A small sound classifier, trained from scratch: activation star_relu, batches of 256.
Rows from block 3 of a small sound classifier, named by matrix and row number. Rows with one number belong to one neuron. Each number is 128 + 24 x the weight over its row's rms, rounded and kept within 0 to 255. All counts start at 0. Numbers have three digits each.
After each neuron's rows are labels from the 100 clips, of 14848, where the neuron reaches its highest value: "top examples" is what is common among them. Only what is clearly more common there than usual is listed. The data: chords played on synthesised instruments. In brackets: how many of the 100.
# fc1: MLP up (model.blocks.3.mlp.fc1.weight, 768x192), inputs 96-191
# fc2: MLP down (model.blocks.3.mlp.fc2.weight, 192x768, transposed), outputs 96-191

fc1.437:105070134144135134150125139152112117122120133164132101104116152173076151151121154141125098147139108105139097170154149177133149192124093140080129109153096124143113127118130126101108093182149118118104155140097124111141150189102121062120103100143142171161162104138126093145083176136150117114
fc2.437:126156084192116158145140111128116126072114164124159133141107114167138115103131111155148166106136166126133131137132135119114161099143144077098119130129092120117110169140124146138098119080108120133131166133138173121128122091116096106149129128146134116111147139159091110112092097141098118125
top examples: the note D (87); vibraphone-like (40); root: G (40)

fc1.161:128093170104140152127179138127123153154138170122139129139132147151112126099111124122108156138130100159106089117117103142164131134127138112127103132103117110167143132097191114127118112120098104208141113118122101144158181064141122081140134058111150133142147144113137097108146120103134141124
fc2.161:117160134125152139107155116141148148134097113130148152092125149126119114204151112131106096122168124127109088130090135082125114145096153110081129120112116106126064106127130110126135168122132129140183107123118140109117127140099128138106098127099108133091129098137080125130127133099125108148
top examples: the note D (88); the note A# (67); square lead (41)

fc1.151:147175128069143153121112114148153173118116137122123147130110125140116107112129156121137117136093128105142108134147124130150151149127149110114141106150168149132156164114111136161097114151123108107094120119115117114129150112163118150096122198130135118117103156112122113134123050135090156139
fc2.151:186176139158138159126134118116142117141141094152151096130123115128123112136106164157166105161103158069140098154158171121149151140114106100176155153122129124130113122105108114172105116105102134090121137119141153129139135185078127084074113149098096104150154169148145101146136127075159086115
top examples: the note E (98); the note D (90); the note A (76); root: A (67)

fc1.614:106102157111102163134113133179131121128097160145116127100123124114162117123123114148102135128126134117128158102094095158099101094160147134144089176146146083093132146073183129127142115111147159112162111175142125112131126072112132102106096137127107108121146131121152118155139092149145121148
fc2.614:096127119140150137123108125138110173093149133116144134155130131186161137138163115143112132151104131108136151146106176114156136095154113103124167170119133108099126094146141079117150142142166136127156163126102119092140159111089124122117103157091108122119123136099113143134104132120097122137
top examples: the note A# (100); marimba-like (49); vibraphone-like (40)

fc1.316:102117109150144150136146105121115137144119109121120154108135123138143121104128108107106128137169138119158154122179111101130080167117131117137110132134103117137158105123123112135120121127086103104100076096140127171148077144136114144081161092105117134108125129113140145119119087189124109110
fc2.316:132110142092139135131151131134157143074125182151094109107144131058145137125130096120123091145146131161138119114103156143135167139084113109118119100159122117124132113108098147176128142107116132168142116153118115119159162115076131162134174125141120174113117122114122091139113141137140121077
top examples: the note D (96); the note F (82); the note A# (79); the note G (69)

fc1.711:112121115102116120139138140173136094127069129121130122139133145169080124127166120142131108076133165128179130133147116126135093131120131113169111164127095121123112153079159124119126126142163118166130116102127100131125112115129077132137120143139127151148145100119127112103123128142114187130
fc2.711:148191089126136118095103137138144149159162148124156123120103139160132114129096116115078139112111116075105100127111127155129083166177158123125167095131131158161120145130090165153124182116135118099093137099066100141074155140112139149117129125142110173114128131132125100130129133150117119089
top examples: the note A# (94); the note F (82); root: A# (77); square lead (48)

fc1.323:137115133114115154114155151161117142113160126151155097128118127117147140124112096127104106136124146118161116096114120133137101133095170126130119151149143090154217115170080109124133111137132148122144141114108183141143131106156136149131124088149135092126153096120128111175109121161151128131
fc2.323:064139147133110140133111130165151135133122152128145156092162115082097125149145131153153123095156178118120155137140149147196149142126093144157195125123139138131095110158157131162099092119105152127101138085132074117132123136144091159155121131133118119144094119138121133070139102115141120123
top examples: the note A# (97); the note G (96); root: G (56); square lead (33)

fc1.31:149110115142188134173136165086141128098120117124087118186154149108135156115104090139121123122100146142157154134096123159193134150085123129139134135128065109140111144123104123137130093135119097103137140132128131084108142112111163117080166139134151111159127099084171071129112124159145160139
fc2.31:160128136153157110125110139067117164102157130112089110080143126127136091126111106093126129130109138123132153114150130195102107068113178132159137109112130138127125136120116112148131137087139094110123134097162119124105110121146119160116090118090106175106121124146122128146093143103111114104
top examples: the note A# (60)

fc1.595:142092125118115156099101134111165132131099149060133139130166111141114132139130145119088142125123117114083091145135118113157166124109108154089133165175161142136126127138122135069139129117109157129131125183123123097145150108146078126142117114182143165146129124115138045108156142146114136056
fc2.595:106119172157091119124181148167124148109106148158150130101127135111068120143127095118124131136141151136074128135107097156110116143150170147147128116142134115127049082110132078151120147103167139118125125111129155103119086158135083162129136115086160173144103114132114118127122129135121092084
top examples: the note D (64); root: G (47); harpsichord-like (35)

fc1.171:158127124110094140122098117080132150128113138105118126144134131116133130158154143105133114132084117124132123163093123105159143174110124143146140159135182100154135149151169145131166103169094105148132088105099172111138133125150130125169104129112134130134108119132118086138153120156146115127
fc2.171:123133127123161128110111114140101131166142127102135137096161093108126115091105166088105116122115156106129176115086144128140103141143134144105152106120130098171103113150098115132121124152074144108115124113132107096123078149153137188163126127154115163095140172124143129165088168124107151115
top examples: the note D (67); organ-like (43); root: D (37)

fc1.176:141099122083096104113162118102153137137129117114153113100138112156138085115092121157100116144129112110114134135147133096124093107089145110176151134078132126139139125116159109101127128149132203121153149093149118144104122110127098102156108120104128114172157145118134153149087141126106154135
fc2.176:115080149133144152139119070085136150140117106101124205117165131113131147167130135130094128168119105108119140141092171169139067149116170148140158115104168145147129139104146182133146125114138126115120122154121113121097120164163118154106152127123140119152119148117135112153156106108137136105
top examples: the note A# (72); the note C# (69); strummed (57); organ-like (32)

fc1.339:131139140105117127152119111140122125154098159126069168122129111101117096125138156124157166142174148092117130076098110162117096145121130125196107112161114160100147178141124123134146137139135082122071143109126122123172101140159126132100122133141132157137094129150117151126109105126111151101
fc2.339:111112105162124129126104142152116134171151088124133128159169131140134112123116179119093095122125163127105117110090133107089139120120113117107172091131092119131133126148121170166141185138134124139111121139128136161131146128106164137152122065136149118147131150165160082110162153115109106097
top examples: the note A# (71); inversion: first inversion (65); root: A# (50)